Weights of a small image classifier: 19200 steps.
Rows from block 7, named by matrix and row number. Rows with one number belong to one channel. Each number is 128 + 24 x the weight over its row's rms, rounded and kept within 0 to 255. All counts start at 0. Numbers have three digits each. After the name is the row's rms in percent of the matrix's.
# convs0: first 3x3 conv (model.blocks.7.convs.0.weight, 256x256x3x3), inputs 13-25, a 3x3 kernel for each
# convs1: second 3x3 conv (model.blocks.7.convs.1.weight, 256x256x3x3, transposed), outputs 13-25, a 3x3 kernel for each
convs0.224 101:112156161161124191112106136133135108110117159112124135117111123084127124136151112113153107112113110125104182149128126170090101123140170144154101113136147134119114086128103129205133144115142131124095108129123124124122123115121129122122149105121132133157127121081086151103153123126140119136118141119132102105130111101141134149123114094162132154137100166
convs1.224 099:096109110105179125134147133120180158112125173147091122154139136125129127131123128096092109102110155135126117127168122140148124117118144137088080117079115139141164116142122110116123121135117139129122135202163214203136111109118165080103144058115114139141124130141097130147125111110107093098158111116139109114123131186161126156100086095165115116135135132
convs0.225 101:127093124113116108130111089104103111099122093138126106111098130119126121122149128114090182118092167092117141122168192133145168155141127143133108130150129170109109136115117136124126138153162106122115156097119134140167136130134136096130118127101159155124116124143115126166134141121151109104179131114120143145096097118109110120089173135064110091135128122
convs1.225 105:108115147154123170164138163083111135111127130108127115160122172122109155106104182139120095138122112159122113089115128045128123095119118102106094127098128133153141087118142094097109137120117150180127131135110091091146147104134148122132156123126119131109127116131100090139112094163165103155113119135157094139123122107127160110158147102166152102151143140
convs0.226 100:137135125155156114127177107155139145117098148157103155102113116125101109132119132101160103112184103162151113094145147119121167138125138115155113118126126127110123112090119095144096088143131129155118172110124135130151150149123195154165147143132149120114078140120131131114097115135114129177130120141159145108154139154135083127117119136132113130090102143
convs1.226 094:128137136133119120168141158099130096094111096091096111129123137136147135137148152137114099154120094081119103157118132108137119086126139112139126150141170132124113123141110130144115123133133111106105117108070110080079082136120107116098099082105115137140109129122090130146112101098164130142173136176144134195124139157148159145171158123124113141117113111
convs0.227 099:170191153128116129128095100099107128120101144109143138153160142135156154110112137161137127088103142095136099113128095166081166139144136099069150102146147076142162124079114137102108135103105111104157155099132081090102130117165197125150118127120140113080162117115143121137136144111107156157136114128110116115122132111157118113120108123107158158106108171
convs1.227 087:135132129128163176115103135155125139132119133169098099152136122174163111177197142135120169099125131137107161108127150167128120166135115151149178137135177114128107125095153122083115120110098154141113140120142156115096164138126130095109079110116071131121111120118117126120117111134132151111132117095157154108070114138119069125117107109122087094099142141
convs0.228 101:186161084130106120151135101134132119127082103146158142116152126150131117155120125096124122097139125084069088100101102144122140101142132132139123161204201090099104133177098144108139153111167111099136121156164109124104128143111123135124145126135147106086112124124157157185120115064143157135196161143136147133112163133095105109114135129122106130114104114
convs1.228 105:106092153103129132105120115149135075123126105127119107148140130163171136140146157160109127172120143151169163128138160118148160105134157120159133173155140134147152148119131069133116077133103108114133109147156101120100102124127121101120141051074144139146131119110107117093132120156137108145133119090098158150165176124161164136165119126143140104141146141
convs0.229 099:154116116140129071134133127109094126149127160138154132104109116142125119150140137089133127106141114113131148155156151197123120117119118072153193158222179136157138135143147125085101126118166122098136187118145137124131137135145118108128127168174109145189115069115159140135129131102107124123127103116125098127130122118122132128117123125122130114153129127
convs1.229 100:122134146113151195120158197156145125167126118194152141147145111139142082121109130134114152124126093147128090129121101106128131117128123127155124151134115098098107088126144116136139158135137128104138107091135114112100111124150132136133154138098099140144083112107121139127149129098143125113124104132136109094127141167172187179160135101155120120103115130
convs0.230 099:130154188131098101174132104158132113155155133138115202135119115142121098148119089114140134119104125144134086130109108110130115086137069122108115103137124114157129159189131115131154130109129121121106113137125106101089129134098140093083129140118104113085111094052094162089101129131125153099091105136118119120118144128115136157101101091099105109158140101
convs1.230 099:122117133152100086103121117143109105158121110147121109109130125107172146104162164101109120081083097121081093132145136165142151140148147178137078157136103110104120128109086166156073078089138142080120130144133152167151126153155131156186137133152101146155123102104082115079139130154142127130143137117102147162133148126099108090144099127136131097150136127
convs0.231 098:103129118098102145113121161118124137165119087136132139122147144134156114124089118121114113141149113118140174149140107123116140139126158145080137146104064113152141136159126106141111115127089144099103145123134090152161127130113086106119130100138140153122144160142120128160112102110124118098153132156104104106085135176137166142116138146118135166116140136
convs1.231 100:148100083152094093121114106151134143139122141169136106119161147140117115115134111102143151108129120116120134119127160131158169151135128102096100148106114096063115133118154162161165137121132129127196128125159148109153105103099142100141127093155133143128107120119107095108083059092093072093137101128135122109160138103134105140111101079115102094097107136
convs0.232 099:124143160125158181116142166151123112092121098118135069146120113143163121140146133155147119160160132121107160108134125129118152149137177153128159141094122105084113109109137116102124122116120152128141126109134130102125176128124120100152101119138114152140128134190077106120133147125122125150104110123121122132144105077108147145118108120123135134145134087
convs1.232 106:132156143123164155089120130144180172135170190108127130119138136122119130125114121158126091131124103154176170120123103113126109089102099140153137144143129146117101126131156131127155144175120115135156101107137134115151089096123134123102122167130131104091123134109098100103127114098148140108113121112161141119123120091142134102103140109151157149153098134
convs0.233 098:186142122141106098168137102155112116129146116118150136132112095118137148128124106124122118107083104139056098103153167130130125141128129097137140161121147099083134121130093151117115169131110155093121123151157113135134177136158151131133106133073155172121120157183089111134124146137117144155110138120137136172114145154083124161170194180082097153112103120
convs1.233 098:100135153069100143169165142137153153151194186165138123150142112154104091108103128111137086098121126119091148130133127100129115181137117133142125162130084159126109147114150108144140108167176138095081122102110090127151170137140128147115118134103119140098136146174138153154152148157171131200179170183133109118133144089133121136140116125135118103128101109
convs0.234 100:176085097127111136109091114125120161153116164128135086135119143167115111147160120106120113141125117152128145106097139151137140153114101077147147126123152149147210131125152148146111141119106123141190121150149136149159139178118186153095169148125134107158088093137130077073118132155101152142153115102101117091155123116114116073116085099111109122126127165
convs1.234 098:114114122126113138125158127119192126089174135112155121114138161115102110115126093125154100137164122150154142141134145133138116143150123157134130139115145125103129084120157109158153145138148128123100136139103134134081087089096115089116137120152151121100168115117118156123141104102148134104095109141153136114117133128121115148136136178178133167144117139
convs0.235 099:145062139147158129134125118127089146172134151130142105119083131115128121108121124113131109096137097129154124113112100143149132102156143107112126103161145125080111155146178110149108100169109113113068102137130157116151113136121126167116129099138159121156130131157180144106113109087112108074160135122133101122118133165098111110128128124094138151077147158
convs1.235 092:111156111099142141076124126107118156112153171143177126137157111122173150110130195159134123139110127171137139070124127107121129121118121140103146123161138120158125129137109161174128130134134170137148115143145115136154133153130106173134095107143130119088122125098120127111141140123155158129122124092158092091155106128115109138105083117128129114086116116
convs0.236 101:155093114158143195164181106134163108121141142142130110151148150121085121136131118126075177109073070123149121121157122125114126131155091129186102127125118136123108137169111116102138117108119121148124125124126103133119120115117125101149160127117122112094136114084113127122154104122140100112120141186101176159124136140107122072124139154091146114120106137
convs1.236 098:137133127130112104118121107103101104130150124092074088183159155151135126150153108146127142117124140143112128117154148163174100122139135164141148116108139120135159117087117120092126151106159140110150132111119089106127129150166118119136166168145134170126125122172130125115140139142121147151147150183138141153172161125127152181146130125119132120148127079
convs0.237 101:151151137150103135133113160113104123156129177138121137143141123138161122144134133094123124146115108149161104137121135126151154136117140126108121127105134119108097181105140124062138131105157150097103160170134141116139119111133136094055203142115130193135104080139152092145149139153125140163109085122133138179138111125144165179123108163143143117140157133
convs1.237 110:147122146121137132125109126122120086116099107100105124092104142083127143126166159104158126106122122117109087125093128124117114129142158113148170162115143147147108128114132131069131123117152077103084142136131107130142135129097083112146093124135075104170078115140123126130129143163112131172106141143121119142073106166123114100141137157153133079093145131
convs0.238 099:163176162128142093141127101142147121153157123118107134106121107127132134144137114113128095109112123067124118155160152148117119133143133163106125123118127114116112155147116171133141162107132093115114123101133115142132140139178120143112147122113146118128139100151119128136134114141132115093100105136137131090116155113157098129140114142137129155155168160
convs1.238 102:133119112118147106104129155098121126130152129101146135109095114118091135095139183103124098149176110116150112153109114125163140107165130177117127120107104122138147138143159162134145119120144152129140146130128119130126131147154119122117150181130111142123127152137114141128126065090115094121156145158130120118108120109133112104121137139133144131130125137
convs0.239 101:144136166148142150112107108125126112103136136161129098150160126155151140145142162115119115083173141067130144119162191121155134099135114109115112104165108133158159154133135169158192096078098104097120100137159084119134101144154116104157113124142126115107132178131102098108130147170119106141111150165167095155133165127098148057095161151155097132111135166
convs1.239 101:124095086156119115127132119119122114083083132121140137097093084104133099120127140084116155154134141147147113147118122120125164141147164135095093150145138117151152165099110139112171112073084146115138115164126133138120114085138125098103145139161140132135100118094134103085121139105111125081163117106116155125115174129094140122116132154156152159141142100
convs0.240 101:130178171098129184123129112138126138105105153151080089134125109125138146157167117099102157138162132145145112155122151102122139097163123122115107145072106124056104128137144129170127100188191161182127110077100079109137138119103120106120101130157137130095124126118149158141132120142146140107108141130093111132155181109119138136124133108155124114143132115
convs1.240 110:132148128146122124167138122081088130097095126109097118136151128128145110129130124123159147085170151081117113114154141090113132177162137134109164142099119132083119141160144136162147145117132132126138101113090123116112154095095111123118091146140082122161122116140125120146120153132137140142112161127170177134137135126094080108083162162092164168129117134
convs0.241 101:136159164136123106161152102145116133132146111109146132136132141093128126125135096132136099143138143104071152117096093090090119147120112105106081083129113115132170148147120151115137115127141067082106112131061137134114083086100121112093137146164121096120126128088126092105118155104078086095186128120119140110114135159113157173106111094103119096115118135
convs1.241 100:081131102126128073136135124143130161126120125112128125153135094149133121118113111144157137125158114111138086145144149111121140125124133139081146159081163096121157123131090161149097127094101122123114128096100098129110145152171138109133119096133083133185111120097091133124151084107170127146154142126087086136139140155101180114124111172110127093113120136
convs0.242 102:126107170140135195113097103127145126122126155163137148123133149102124120110096115112122137140122120139117132173173144173116148148122138098094105133156145119173158158130123168087127152093099127110130137162115103147118141093101108140123119150127150121136173163157137151080125104133167125142136141133134137126136131118120116150147093089107134139126143132
convs1.242 115:131106113114194143105102117134116119096093123101093099140155112138111136136122139105121081124129083098118107139127179150140134168134142081077104126116129136121109140121118099081135113109118143110115129132133174167158142158146129099117092111172127157133144116115103143144145096127108094141127118139153146146107125115098097125103141121133121105091106087
convs0.243 099:133158109120169190132117118143156134115144139112122143103123127125110138139150122120125111110125141134116130139154157142114149129123112102112173146165173135143177114132123094148135114106095147104122140106124085110108130116140175144106119132116115109126136138218128131085116110102159142118169128137099160131139159144114097105123144124117108156097131185
convs1.243 101:091092145086121108110125157102137172121182162111141119187139110149138137126075104180165136132130135171138124136149176185155125108153117135104142134107140096148146130113130166151130136120103074082136077102090136157118164125110187092128164109126163134119149160118122169120111107147151132085168141131103093101106126144150133123126085106171145105148158137
convs0.244 104:089068141126088137099094093103103132064120120150155161157165149140135128129152138147163191116165135108125116147115086122106150096084125107146111154147152109123137132112140122070096165156140134106094090085113101119127143164110139151178143160170115145131132103128116113120138128152147092157127148138153140129145104130118114132159098076125091123130109114
convs1.244 113:060124136140191137097148120159109087137111074142100093088084095102078109105134119082123128129109118128118103111101105085123105079115102192158143119180188094150131123147118109150152121123123111087158124099160113103147120111117148186162127124162087132130117135142133143158132158115153137113089112112142118100091125137089136105140130100123131100138146106
convs0.245 102:126130188166094144179125086112132118105128144108104130130137151102121130113108113145161133154142119144132095161113119160155103146140140088100123114122137143130135210116153178159179163111161131125124151139121118131097131136136134143138115116132149120136146121135149131098097141107115139108106119109133144156138135164118087137136131133141152119133113111
convs1.245 097:171172161142152105113107130098137124142126141106145153163106121110150107136172113152140132159117157109085144108176139134176130145162122088124105089102120120105114128145136119105187145102151149155129149102137158119122162146077155146111127145138138125155148117133143114136137146106178147066139098148094164198106133173121140116130113117106111093090099130
convs0.246 101:125096120104143092144144130136102125146158134133135096117119119132085110127119163123121120173141103168147150130162106115111128118128133121168148149120083149112138099125119163131096197117095115144151120084096123143137118135141113135123156077138135127179104146136151110097098101102087116122106096124088156135128138188119124146122106119136090115169161107
convs1.246 105:130128143142142151127144150103087084107105117129138104109129119139111100124102089099110103131141127124128104154150089130119133132137098154137145132089155124145152132114124095111137111139113126089137122129170104163125188168131142149120133136125120108049114095081129130125113140134146181176137119121108092146186156155129117134118115135093125171119100123
convs0.247 100:113111129106121087148131100101142125089078087105126141141151157101114123109120107079083157151127108119124094176175171147115143133126143106087133113090086072128182127104194086109120090103117102119182081093134164115192130171143148115123137150155116105141127122179152111127146088107148088077099159120087122124096121097127152096108112157139126134140155160
convs1.247 095:146172159137170139115118105178184106151172126166191134168098112151122140137151127122172117187197130205171168109088119123058113097097119129127142098114115059096117109120144106134176148126117139149159107108132103123115126115108094081112140118145126130135165146128106114138153165163135132118159103125139097097104094119095148124165145162159144187146110146
convs0.248 101:130181127108136162097117104128147130108114131093138103128155167097141126134117139103150128118171116180113093107121140175165111154156119097122138123103095126152122131113124135127083087107137122176165125123136167178124117090100131133096137177158105149189139129104150090138096158134112104144113098110113130130123192125113128119103077114117113138118146145
convs1.248 097:088114135139114190129150098146121101131144084123118085146129101131147168073133147137136169104159139136109135122115093166092109122114114132154144137117150125130136114130129100129135128120091143150133123136138158164162104115114142149122132117080118129144111115120094116148111134115094109117106134145103132159099154147187172136103165140128147141117105145
convs0.249 101:133120195140137135132165130174206132168129130156077117103109136118120126141162125146104124133113150083117149138099137154087135131093132131107139132109116131118119114137153114137146123149141125113126096127099136123124142152148172122151144189127128125090134099132185127126114156153115140154135081177109135111135147128139145152124149162099176152087186148
convs1.249 103:117140132130127116109123080060137116095172175083134162124109130155139146149181166147162164139145147118111105126141135153132177147129141126121123126134106144133127087102077086122092144121141147142122185158165176120171150134129109124141124159148175118104174162149101097105126124113150141086174158084084161111090155109106128144143153113118114081109106121
convs0.250 100:144168168143158147173082116124178172137107087109127098127144122141133148094148124098140126102113097112128146093095144107117086138145128150151125144134137148170148133121087109147114115163125127140197153135180127133162131147129095128142124135134140118107108124118060087146123105144135113138154151129165115104114115146143143152132092094093124125139124089
convs1.250 096:094110128100147107115133104143140148126141139102100090125115086136115097153082133095101124141134120136139132117120110109117099129106109116128083137113091091129155085124173093076130100114089118102094134118159121126117096092135125138114124142121096117120164137107121095087122096122089119107121158083113124120112114138172153105118121139155120087115120102